config = dict(
    encoder_arch='convnext',
    model='model that predicts nearness at each pixel',
    dataset='small renderings of single solids in any pose',
    train_examples=395000,
    image_size=32,
    crop_scale_min=0.8,
    horizontal_flip=False,
    translate=0.12,
    cutout=0.25,
    encoder_isotropic=False,
    encoder_norm='layernorm',
    encoder_activation='relu',
    encoder_moe='top_k',
    encoder_num_experts=8,
    encoder_moe_every=1,
    encoder_expert_mlp_ratio=0.5,
    encoder_experts_per_token=2,
    encoder_shared_expert=False,
    encoder_patch_size=[2, 2],
    encoder_depths=[5, 5, 5],
    encoder_widths=[96, 192, 384],
    encoder_kernel_size=7,
    decoder_norm='batchnorm',
    decoder_activation='elu',
    decoder_widths=[48, 96, 144, 192],
    decoder_blocks_per_level=2,
    decoder_block='basic',
    decoder_attention=True,
    decoder_upsampling='pixel_shuffle',
    loss='mse',
    targets='nearness',
    residual_init='zero_last',
    optimizer='adam_atan2',
    lr=0.0016,
    beta1=0.85,
    beta2=0.95,
    grad_clip=5.0,
    steps=10300,
    batch_size=256,
    epochs=6.7,
    lr_schedule='cosine',
    final_lr_fraction=0.05,
    warmup_steps=1030,
    weight_decay=0.3,
)
Rows from block 3 of the encoder of a small model that predicts nearness at each pixel, named by matrix and row number. Rows with one number within an expert belong to one neuron, the router's apart. Each number is 500 + 50 x the weight over its row's rms, rounded and kept within 0 to 999. All counts start at 0. Numbers have three digits each.
Before each expert's rows are labels from the 100 images, of 14848, where the router gives the expert most weight on average: "responds to" is what is common among them. Only what is clearly more common there than usual is listed. The data: small renderings of single solids in any pose. In brackets: how many of the 100, against the usual share in percent.
# router: router (encoder.blocks.3.mlp.router.weight, 8x96), inputs 48-95
# up: expert up (encoder.blocks.3.mlp.up, 8x48x96), inputs 48-95
# down: expert down (encoder.blocks.3.mlp.down, 8x96x48, transposed), outputs 48-95

# expert 5
responds to: teal (51 vs 8.2)
router.5:459462519521527474466562514411519421587460458538525493489478484431528469547528479557433518463494520458485468546478503597599448590439578559490614
up.13:512497605501522533521559586547417466511523491516521455562375548442569484523523506486471449461530465452491522518521570451461536560468459420553422
down.13:508556461363488428544576499557474514428467548511516557542464504443520476498459468471531520595448568522558525497500533524479566539522578510520510
up.14:585413508465403550487454528446493492514446523457435563509497476577513509440466525488529564567443493508489509405466510461541544543555461509529536
down.14:463455479513495544417438518501445487524455592488453522529588497474496471508499507438529544432490489553599586549474449523482442526433636444535412
up.15:473449414490445450568407559623467608540496538481594452562513574527534499419504522482516518517445497556456430534499468551418429507504432521449474
down.15:502634528538530514521442470398521461543498405457515462529511586470541516493565491523464513465423522513513492366502522488464443493501547459547493
up.16:455537520552524587548496510513588465509503546465525516525561592510498413504476576433509498549466505473451419428475584507363516536624516520446560
down.16:404439528508431482531426600478464602472437484479547515498523440531489517442492400547429474457509477453428592557485515441562480544522455475539436
up.17:421540464579489498521456497496537547482521579482509452430544498545527457537537482514538574488461561595472456483460482453451516510569483583522384
down.17:505415541610439417476445459481424559468464586523498459459450452535469490499492496414500524503502512513489568546477473495511529555510564433482431
up.18:522448468496493439488396545480529508505512531397525507584445487542497499454527542489519563458605474455487578463517499447532463502549491430476583
down.18:489573497478524498489474507558604461469464510511468527516497425488546434487472487482545483522468510407479584518507530487408552521460491478516480
up.19:474482419433499548497531562492544475511466461380490569555486553585415493447503588458473481448491527542480431494490503432492530491578473497434557
down.19:473484526516536416529522531496496561497501513520481438575501510469532444571453485472538590537448525571486568623488506492405548465502577443495404
up.20:551570465502516560528469456542459499494534489460475479555507497439474487538455568473544465579452471610463464514531504475516527550448459547570486
down.20:562548530499575502496482505495520427498579503585519485554490575477492470545485557422519535517514494555588534543484454566404522422435512530471543
up.21:561432398548417473513450544573479492559463517532457551440613523400521473576539504531437546561477549471489548501551481486526415558492486544509453
down.21:503439538579496573460434502502486483525495490506462529567503562506492458477511522492532491480451488511539565535491495489443555512478584471590477
up.22:503387442552400556542355520464531458472516544527429538435502522545441478488531480512490599468474564510518516449548505511543485532540457542500561
down.22:470468535548486538453458567494479545501476498514425518560491518463543439554479512484542533538481533551517613585458489482454484476461593443526471
up.23:545475570568447604561518508492472545476496577550409497493419473463525521561544531536496539473559433451480525511545513500518475486534506520472493
down.23:558540452506460565517531439532528438506438511494480505578473579492475486483512536439516534543489555517613512472547496531499547513466548502520476
up.24:503499529478472325529455495532521568542490542450511499497473514558533448568503460501549477408544471452548576496454452563524475471635468480456535
down.24:561612488479555576544472524449647435478516473475423606505541531434458485488477506512509506515451538462491495444484533491402564532476438454543527
up.25:433521528478490462546487450626519577523537560558442541489475510483518374503436568468467616545516498465523444482486516506392487417441502489470480
down.25:521471508506546567548486486616460461541423500553484538437476489476530397472496489446393474510494478486567572523538434509485519483546502526509558
up.26:448445478444552510585433529489501589481532490435523496471443505465578468473570464410503466537557499618561527483391475510532466496475488435486573
down.26:541430538646519548479439556625506473551488541444489552491578551506571506518511515446532436527572440516476471580412493446470412474542486440567557
up.27:492592525538550499421553459506574589557474449444516489550520502511419429539449473514580514576437524535516427405480543436433551511498464528536463
down.27:367499538554511510565437472510502467471467424536489443405582480459520476573488487472504476554482498549497532526438517521510531525451501640520499
up.28:508484508473545514466563488488630494541544542432495556496508497456468424516519561542454506573414495518486411404502594574423579514494620534542466
down.28:429437456512506517539419519480436600492463391540493488536488448531437473472528475540404507460475465504491531514537475458547485465517431551515440
up.29:499508475497475526477397460449475485479548485468480538501533460517529564456433553527517528555357492563552631441537470463549506411495399547534483
down.29:574458474486474601547568513589510415577442527481458527486514538573525474452531513469462439493556595536537493472496401531592433460504458513435544
up.30:497440484482510559543497482411522481488540468423474509581385519460429463510490498495504537510513502557491557477512543461575500531505500499551550
down.30:536530522504560509446500476536503414510527523571555514511465582472538442523460521365562547552473487532589547594494498541404532474466569477476464
up.31:470589575555483502461544515567544609491483506512476524434463482493545451465440385496516418473500500532317519473481497538452567528582459492577561
down.31:560526460467586524518567493510579465531518487424457511468490559524489559526508542562516482551516515554476379432515455563496535489487472517470543
up.32:532543480467522499466552498529481503510469477433479526507497375536511518539495529538498541546444554565480441501430532661471481504438609600496406
down.32:582514505525563516547435532443571574495506391472478493575528553552361530481554557602417437497471490488466467482531484486543469429501365478531501
up.33:573569431484500451538435473485528486498510454491471471611519530503500481517500562486542553507529534494559463536519474466462463534458537493577473
down.33:523596508529462510472561472468556539559491506419547483436574524531474614453556477552544553419506578455468420415483447559516452564517452533407544
up.34:472511566469525486513541468493494507623468525484434563465580526478460488609469512466427520533500509454529514560537370490545478502462490560488454
down.34:525459471542545529434481491512534524477617507504426591478479491425473467496428510520543497482354534557559576494498544470393556507498528410528560
up.35:396513470503554438602525459502478525411490370480489506545528513539487588434503583518557460527479530536542436514500522494495511493579491506491455
down.35:546491501481505507459492429426560498524460581487499538454486599545417604525539614529585496447544511508447458549489414552540468530452504466435500
up.36:467502443517479493413470484538535637543432483489583509519554573533559459476497406476497424570419528524493511508487407510499441441456444534538515
down.36:541516485475509564532476496505551486528505391403455547515527567468491551430513527566394481478409539494489501422437423457527437532562429422533535
up.37:578438332388512513522406489466559543510530520494485472655433489500486508493526521441484470531527591559607553487416460491503459553424484526554457
down.37:500528567580458553500454495540534445511491568412527540436560543493478579480554537564572458441549574531437423447417494499478503560525468502469515
up.38:472493480454522463534476360631482578468489572535501535536444410440451460471396496583504545538480553505480401482524553580443528496466532573503469
down.38:505481518517584525572496504552465550533480408553447415541496521484490439506541463479421504560553423548518430492572436576454483385492430599479582
up.39:425481480455516532439518521503561472421502574477510348570496502586518501391492499503516535466484507515498529505530502484426580505506466537479473
down.39:463535517505418463526514380422511424546475601510527520389542489530480584494499490494531501452504524481471544478450468529532487616574541496391425
up.40:520509463443507536509439449499505583517466458461561496524514517496426428348510518494625501561560525472465511471460474523352495524445437510556530
down.40:467433539597496529590484537619508490503419477473528458412576502550578474506527443442498474523586496510454476525438425535507475526522472575499575
up.41:485517564560498522468508472450452442525455414492564463484540522518441441496510541454551479514549490548474548486505568441403558612491558510457552
down.41:458457510442477466511491514454451538467535479448503460551524518464455503530458481559527465579464538552463505605433504459477574474495513515558511
up.42:492455566396486463505571494455531410492532486468512470521422502566398470481450551526537436519488476526468404497536553456470681634444495535489442
down.42:455452464419478447484500412393448499474592561487530509478458495502419524550459535465501567527471509599567515556495487500501526528491555541464445
up.43:513524524485430503415444503558498559531465471492606556510559588554590431524482325475528478457471517540442553468429581558463517487451391501517533
down.43:465573472456545585510547471494569471569498354404507550531451563527488551454503482582444460549446455467483470414498481518532499553511459456517480
up.44:605452493490645471451574582561539483522462500374503512450511474502496490509504508551540471531519519529515415494452508581448497504468534486555498
down.44:420518501539465453560429535451464579448536410449496478491503472486416509543478502554461532560417508519411471498455530482487521492507501464537433
up.45:499493574549485504522560520479529476455527531483530455508534501498555522421522506480500528418633485433451591496576518515426549525441434434462565
down.45:573473463439429538568544472563549411481415584470535542527526485558515529489513494493528488479575563461480537490545478493548542532558473453503545
up.46:513543453485466451625521514492436475466548438483537436592504465475479535527507409627500512470502530567479532483483497664489462478521541476459489
down.46:487518481515542553583565501481574556519445409515541461520493572536538559480562481526514509594541553406396445459556475530525484470506366511445531
up.47:572474509468438484538554484476547544399519504543512492523496526557495486517450533497490447490483417490527584458463503526548447420481500501491589
down.47:468553410434441459501512532510522510484449544504520490507491506539524511528453480466555556498522560502496521538632500503514605508491519399504521

# expert 0
responds to: black (35 vs 8.6)
router.0:535448513504460553373488589508471412493480544519523440462461492551530546543546429510501545472502411444589494499485469531586529504402514503519532
up.13:502486457515504370547483466458485586521486487481653482435496474513555481492574467531521482543504519561565448471508477447462537530584486560515441
down.13:515421589508448416495508451449457536523538533459445445454495482538479554509537457463426573420506496475476517553550419516536477501587566431493417
up.14:400531450552580404621498460420495541467481590491507501522517484394541479468497540565517478540507515440476364529557564482486561494460467433512470
down.14:462510553506552447503439460387491537524606513513468419508449571459426511522519418489459547442429461487460550453585521492431539513454579479511436
up.15:494612601472525505485529492529480477470569607498542470537459558536561442456431532470478517515474546516401462477498496552418540469475455533490490
down.15:412561436407557481503495440548429464521469454529495465540439536511494510498474428529520536590481469526526469506528497576427496603422573501508438
up.16:428525519508456537458425513547530419478451479568465494516511496538507460492502556467563483545421455455503487473521455467519527534579440452483538
down.16:593474504546443544483446509475521510432522525596503601530537455507529525494451505494496519490447589544581563485474594487559456469475419495547531
up.17:519489475540610486526519474424456465503546456403489477554479555413536494484546469507519496502424498545485473499576490465537577620517436516530480
down.17:406522512497462443551559498520455562540443459454486483448528444540590619478491410498521530509544519462530438439478497561553489575432519590436488
up.18:384485526559552508418497573546551437537439448427502538480529506505547532500549419452540571444523537472455471521506450562458632466436502487545505
down.18:433554427476537488477496589499524495518452474450489518498487459554423530431487493576455457478414483506453552444555532438539500515474435496521546
up.19:442535581508497540438521533526445445464552502477648460451459620512560477486524429483486600437475517514462491498525516582444501492393416493413534
down.19:433532424435478502517533454552549475553456491489432542478513513526550557465492454528487509585445582383453487451533564538576475560482455420444535
up.20:494569514515503540480505482494525459501498599484562538560604531539542468520428484492486528512554554508446545464494502503439492458532514476577543
down.20:451536458524570535412544437609439396512457474525558528441423543494489502475432484562547458555511446549516461517498490530462442503517533521468492
up.21:497430477437495527526497500481393518502423535497513671545510406438540470508498427507477500528550462452561573492539460491478408497386541539497505
down.21:539498556518436452532517481480477531518523514481497530594542471539553505439522473467460513464526502459516554505473529492523458493520508466579491
up.22:527433530504547531504509490601432608506546473456522469489520550528491458460446487530447507500445518544499532460504459567478479535467401561443435
down.22:569556440464488535537506447430592398557478483451556497578546576540437516483565501555505487537494506458451473468520458613455473533439513470475486
up.23:618582562580535490460503556496443567489521604513505519559511547478492525454477486493490473470498465435501497458541539477432564500528453506528468
down.23:513513419464534523472535519475544421544425499456497489483544561504472566473496597494531463524582596565481339512459465527483509477479513530493541
up.24:488585462450420502457410421571525447482442465524477539560540501563542419502502570518510413587404531542543515446500513471396486574553554542535551
down.24:641460501469416568526542485557489502476538520501450616581578449523524465430488524511431549504518551525634564456487472494566476468525422485516560
up.25:602481392455515508505397500435474525450571645496461460577449487425568461538519563488412520441510549525642479515461440473487509529510478547448423
down.25:493506458551515495477536548539536438499455563494478500409564558470569639504523486516561422495495565543497393457469577524478493549503546492517559
up.26:501437507485538448483537532588484530471521392404491516455515484464432499470426452556506535526477533485429495472521538672427601493401503560512407
down.26:496502438495520546537527561399566484573451431511525411538547526530457483504510474562434493520535465474415449453576494520520442454457414525508529
up.27:447517483534535570620487452445509436498549568418493502492520509488495414491438528443563509565483529453477480478534505459481534520407468443490472
down.27:545563495476539473450471502402534493570486496571526532600447533482463502477536462552523472404493427471494506430490495499451533482435509499505485
up.28:541573538496380544542566481515448453450526470486477475581490488628533469547411543462478529591578457520648588505528436460416461464505538458448538
down.28:558468487493480559406535576537448460501507521493459558504584549485530510472505490516555489497427497518559505473468583503481423521502527551498617
up.29:431524521520496457521489453480459479462519533436469463453419462512536401453587507527530522472489540578566476476461491531485486503466462545479451
down.29:584429601544410495543452434497423490523520530522513487518557524509457541486557471523443515434577503485493517488492420563546460470533507485439508
up.30:577502451583515542495409500538488602521462434461521483481546475519431482529526512544443554547585523529477469471458471516445435433468531565465473
down.30:550482590564531419441470462458547433508558558494478521552529521519446523508514628471539498439516491511471537548404457515471460451538565422581508
up.31:477499510451412446491501599558485469493513430507494521517412525622537485459522517500489501440547492444516471419487577470468445467568479383492482
down.31:507469507479508485387527569502477474467528526573468486535516512527530477526522565426542526482453529562525545571530541505423442506481616450536531
up.32:444445495493427549589539570494471385449507455570419569483490462568502508500491565554439446550543494519517449493556564504492469418486466400442414
down.32:458448474496558480428515575532451425478520533599460477510490535448521462487454523467613466550413458613489482517474605476458510459506564520560548
up.33:422587476614495591533499501461502490477524501562489398460484444468540435509520511490488524443499537505407488500517452491456555538598496481500520
down.33:446508537499471385444567504533445447454469558537456534410462412506538616494487451522527495513488539459533490486468585485545461559586539530454425
up.34:597484508459538543466544509462476504510507451487540529479545537492432470539445447552492457466637522524451501449460490478489471552426531542576525
down.34:545489445512539535457490444451654378491469539532578506511510496470455421451497553555575432536493521502478465489505518452462543541496428474440553
up.35:446443486564546432533523489583427483451517497504542579506509453422479444484539520577456536484507492544552459499546516532470469491533527605524536
down.35:537536580469488451547527469560523584488536474536497462543496570546519424538481492474439549522485490432494534535515443505455500497485524410456557
up.36:485517539468494391505567482426501456511574523412558428505570507493464385512480527489500488524470508533491469477622500502442603636581441515508453
down.36:540432504439410430537546496448426490501570518503487477556498428498506555488457431489465518511539566447516512479531430526531516521447491514462437
up.37:526529481501525549497522480522558455446528382476428463559454491524412481460437577497472626517574514511509506483548494456458525512395482482501506
down.37:443543455502503541457592511539592453497415482492483519410537543491556592483523447521588448527519514436477428425501539525531517521531495483374558
up.38:534591535529589432446526523579573559510542551485441511496555469479587521432440509458648423551521468491495428465551522535496607546527460486586494
down.38:422471454498572488492477575599383541524455469455461457502476533488525538504473567496480456496555491608499418511513438505488459440474511543537581
up.39:556577486537470545468477455462421528482496482472553487484538498507444529450475537460544489616412532545503499434513467514458579533468517461504482
down.39:580536467514410524459556459510571486539466535449492569518451517605475574422555538512469418435555589468529482376518530520564484498474479481488565
up.40:538568535485471547384514531488492459484552614514461513598520486532547419579484496416541565447436490445492535450543503465477492563414496506524575
down.40:495461418512510523459566484543505454546383548507514541417475520543633532469531488510567438578529587502474395489483520501581499547519465455434551
up.41:522621530480513473505539457497422487517510403464502529530488468487453448527408522484530485596505479486574505493608474496378592476525513489541465
down.41:499496521490459429479520538594421510551495537522427502540496505500460501504497512426493490475411525472622562461546545510492532541451578553541550
up.42:456541490654456446443523495539447452503494571535516550417551595469442456441521383461490534503472465502422513439569578533464536509583491545512517
down.42:502573494556487562484541479514542480542425499461522479456467563549537494528586571471514490479533597501459476461455507510526544530511482444492525
up.43:524569470393612512507520462517483520408530462503519468519437545558532431524444518509520434521550528548510430437444492476476501529524519527529469
down.43:507449572494479465480507488537453436477485649503488467439553526444483519535526492495575548515543440509559456543512481533431487515516600502433490
up.44:479476549502499426575551494538468531484498508482515476445496510495439506450451472621556506527447517518434444497474530689434517495450438492448498
down.44:516509437473507561598481535481529501536522416536494404570541496506508496473448410572384498580473500472439512417542548476504420459491387520597539
up.45:472556505498598445408479482522632553484499603513490448546509471465578504450492465414596507487510571525489418463463518541474509499507503529524529
down.45:400546453509581502454496542532396491478470421495416479407475448466499582484480531571466454548481450581472438464513532495524499491510496553521499
up.46:515377532469475483567543563454495439481426512472489528521525503481523525543525545470389536523490412382544551543500456536484396412529543445448504
down.46:515472458483476491446501555512489497465547515495487547566566555481502523474478490513558484517404525524490520513496495470430482544516526424597533
up.47:534526495478574462518634513460463481496491507433545460550565442581540492482447472532497380513477402487535444504648531435539512524567559546507468
down.47:575413501430504422490565501530492474488528562514474528549505544470468474507478511480479596579497510490486506589541455521430469495547531439466510

# expert 1
responds to: green (25 vs 8.3)
router.1:523565591496453498510597462601456496477510496573541560443447507530513468514371490518489475449515431493469581448576559487404548470525436542506423
up.13:488547486510473562442530469542553439530469489503459465554444528568469443472427444486508522470463409549552496446485539541529548591512503441578463
down.13:516513605656436595451439496510501525545476503544509507452531530451518540545557556490543439446489524501448523446387545477555513488478500499524485
up.14:487523467491460571521326435505516511521573490507422462513525441539443481430601476555556550548466658525408525422450567548473512470523457473464481
down.14:558503407389407526562516564536487507435589493461495586504534415468508517479357503543453525537475487510643561440583552456541445494553434498504490
up.15:496497502533615556465530587470461474453554530482495464520472474413548486517494553602576462464538511414533435539550439428475549444505450484601618
down.15:565494436475517512494548551548528572529407503527533518538425504586591410413464475421461486513520564427559556478542462532524517494506459497409521
up.16:547522551527521528619512452516517405533510367453502511510411482449448593512589538468558468464588492441492496526553501480542610553476442469504487
down.16:480586423446455447411555481496481454525462521455509511440422492529511625439460507479607485458507556488428446447524445545552544625617464521422446
up.17:500420481464459483531537455597532465458528501502346563547550473487519483493413531463498524489481502452456491485474484585514496552424554443498479
down.17:538479525491423433490537528459470544496458546467504513523505452555468578474529485513421510411569515492509542518470475482641505502574493566496427
up.18:543546389514503512488357570541492508466436500513514507511470481508526506442448461595554500517557578595486406531464426474464460479545387470516539
down.18:456464578603497572551513521471509463462516469505485499450515455515528486539562573509400550541488494477497546532490510506555472413522500593536530
up.19:534540467445473449504467441513441476456422511472599468533521499524445445536540443546554545475566522511568428536492464392500410489529579595525527
down.19:546457532487486548493472460466439458530531480459482509514525440572458473512478517462386521424492472463595542542525380459535491483524504465520468
up.20:506449544410453536410549497477508449383546559507513485481484568517536447488433573477521497446577503545505448489417464437527506574449536438517502
down.20:517519480489471417497538517453522529495392562501530539513506449533493528507550491522569547390569577461466528520478510539557569591494545518453467
up.21:435503584562484526436469514486577563459401462504546556470527557503534459496491321518521480468416526515391493499444466543540532539480449459485526
down.21:478544531529533516440587420542499410570466481455475483409523495469549580499564519531546480521497497547448447433434490555579526562501538480486553
up.22:556429510405494370492574498495478401415457541454572521488575463498458546520399482508561490515487444454465471483574476451547540531481503529482492
down.22:552478459475521494420517445369416454507517505519511455469496460486451528450429540483538495400487445594538500546504435423546517516533503478516372
up.23:476495506505511474509486439532466500457526523454579481581515490480515489465591421541575503523528526491545457514525485394564468523543529552532520
down.23:526469516454446475497537430478462560539543491447520509519499486556511508522517485454408591445512520466526524569568395499566534517530515416452463
up.24:563570487520540482393546507568619410493511501500469425572570496515457487478419524487475492524555524493441461546528447473430537501543449487552500
down.24:572453537542396520467499544581533542563511588515554475496465551479522507511533527484581470430538598484453560516412556503532437467547473434512395
up.25:552512516532498419458490508554440474466472557389471557445512546498488517521499557509508572507439503554500541492506514490452538500449539523527497
down.25:482451563478509500441452520484424503491469556480487450497506468543456489570516487416547479485446404517538570487475523497543481594433579537571487
up.26:504548508441502526482523534428529422485595508494554609445412507501555566492561541507485481415568502513544286488473489482564456426492487480520471
down.26:511534485458490476442571508428485489485432487524515494494495417450530515494480526474593518550485527488574539519518485541516527553473544589492455
up.27:490452533472475573545531472485456525505470417467504602526507438432514484544507529464489457559463526521473448510480508492522542512563530479554472
down.27:475535541436407482540505488541555535498530531482558573503538502461492529533501552467588553523495548465479521539503532498467507502491538454505506
up.28:413415420512514487510442521535446507471485492488548512475548427470496431453612476514444487507630541547546406473534423474480459505553462558556482
down.28:437489532494464441563465525519523569439578521474530481540518532476524422613510551475419496519452500463463513576536519480497535485438561426531568
up.29:519454498510512472482410459487500578500587511512513495480530541536443494542540536399506539477610619560504523337541580504481495453474458503509433
down.29:512509453432457477592527552500540420473508473545511472507473532435482529501486537514584548520542431625525482505566482571424495507525530507467418
up.30:409472530486516492545555521357538450456491468443531395508495511470485551429541574528515491541599484511459470537504493486531483502447481464507488
down.30:541492519479476492397511479498489420508502605451525534521522560483445532476522543489612552446541515478503510516515511521508481520578526405455441
up.31:518525529432475490519498429446461541535478487507495496537444490532463439549475443446486538525561433631564552447400637537495488490485558486509405
down.31:463466578597410506480471530497514535496479477542530463471552458434468542576525508500578498466495402544404545478426505538517500457483549512516417
up.32:537508488386519491481533523443549399469531501458618470591511522489523447452425517466563534470522520466527466476524433449515658524520503507592618
down.32:446476467412427393497583530464426589513464490533492437504489400557548493493451466425499520459485530498513557567489462442613562581509499520526432
up.33:464460472498524480476468538447585538477541545522430474478499390464496587460494454497476525568409506447506455490452482706499535548505516551394416
down.33:503535416479494493558453557433445499480487439523465483599519542513460463486444497536420445576485528547504489406519496533595493462458436594572515
up.34:506557575553512478494461524629453399572525528449464531486526546484597390530567468525583459546383480458370592508590497445498553499445439506463496
down.34:450445438481585415379519555577432492500430440508504433414356504537551501509510459464559483456489510583511480456555512541485536528503557549516470
up.35:480480447517491525584470452568507512512563486524424432514477470473534457443547480559506440537461414524499500488536707485369502547416486532532473
down.35:486467475571412494535465603549505575422610497459438478502511450433448529530401539520502499572421481527499560430438604459517485438564449543501470
up.36:509484492433540477516529482411571415478521535477523480636612437469521421479397542469560494516515470416482449396609509478440589491557564505540583
down.36:509448469487463425533514648530409637531436490549536424592475460547519508482461439493483506458511572488537500497548496429590534471497473499567532
up.37:486468533525480514433504554519540556468457513457556484440463531485536483467526361526514532495408484515500459530447474667531504537520494548436532
down.37:537643498499514563507545394491536409568521497444524512519531574506453554467565500524466474564491500475469487397497454550555505575430483489490530
up.38:536519508506474484450494398483499501554518544516463491543491545557432417516455478420499584483544504592468565293505559532457573458467472497550446
down.38:503496548555417521500492482514502476548556442575566460465502519408500550488526515520562500459501476564449475479452497533506505482550524452505396
up.39:439478449522493487520469502462487572476479465458501529506534516459493508402499504506504531542501516512485458546444544543588477523586545561487489
down.39:468548565503410527584432440494541473521548567483518529501606521500486523566537507528488495552513508413464528495461468511522431505477499487542529
up.40:516512456518545520519486526490462524472439510481502485471519473464456458464449431524538472493542531482558399470509435462539522484570384495482531
down.40:396499558555453509523439519464517547413521446501524457550475486450522468558484519512472453522482491499503533515512510480505566445428528534555533
up.41:599492557434520483517533443559501576469529416469501639535428501453506440547498454504515448492532502494534516521505462498472481533416526453494412
down.41:500475518448456453370570466475482513483491543520516516440493459449489577480519490503561522428539463485482575580540468520532470566587571483465413
up.42:493475561446619535472483512502535482527549503497586481486414525418572493472506492491493447491506513475518465500474531512601592520522453503537581
down.42:430541463504466386480576486444461510488480545493500435542487470465465514576484461427553495601511503527494503529532466564525631565426555538489434
up.43:440458554476536499615525484385444560461435423458484563559449498402539482462509582474488443511483527515460448509443482522553529556613517499525503
down.43:494522529477417500501498458529521470557510550457540552487582498465498561527537527521610528570521504464475455492525529536471478513505524437526515
up.44:477455535446573470590524472478535523451515383450491579502416446448543518425500551527484391504495481494451458462455597497565540478448524497559549
down.44:516470465489532506427515511536422503555439560443537469553579536468469524492543522461620448580564445479512479514452494539475496508534512540492497
up.45:506519572489495559522548577506422438514478538517415503477432529471630485517465591511431477493476456466519526522521470541454504397470562464478484
down.45:496502464476541473448502597549430516454445510545472507555429437447517424489431511474595489559421459576570542500523540490469537533453570546551509
up.46:503479488451472508488472404513526536587563556528461464576499546560417462508504519446457590478545484578441582321496588525441564439484461543494471
down.46:516489514550424550532501490509501453504538465571573506486478479381501546490465510537517515468512477605482488492445494517496519491574503471518388
up.47:490528483465575486513469517510499554427501478457460465441400488511533511426424496480540458541491496591582482527374584510490469502510510477560543
down.47:488495553557501451467408590505495563478467571487462432509544508477435462561548539410544458509458449499539540506455575509496499506402580590519523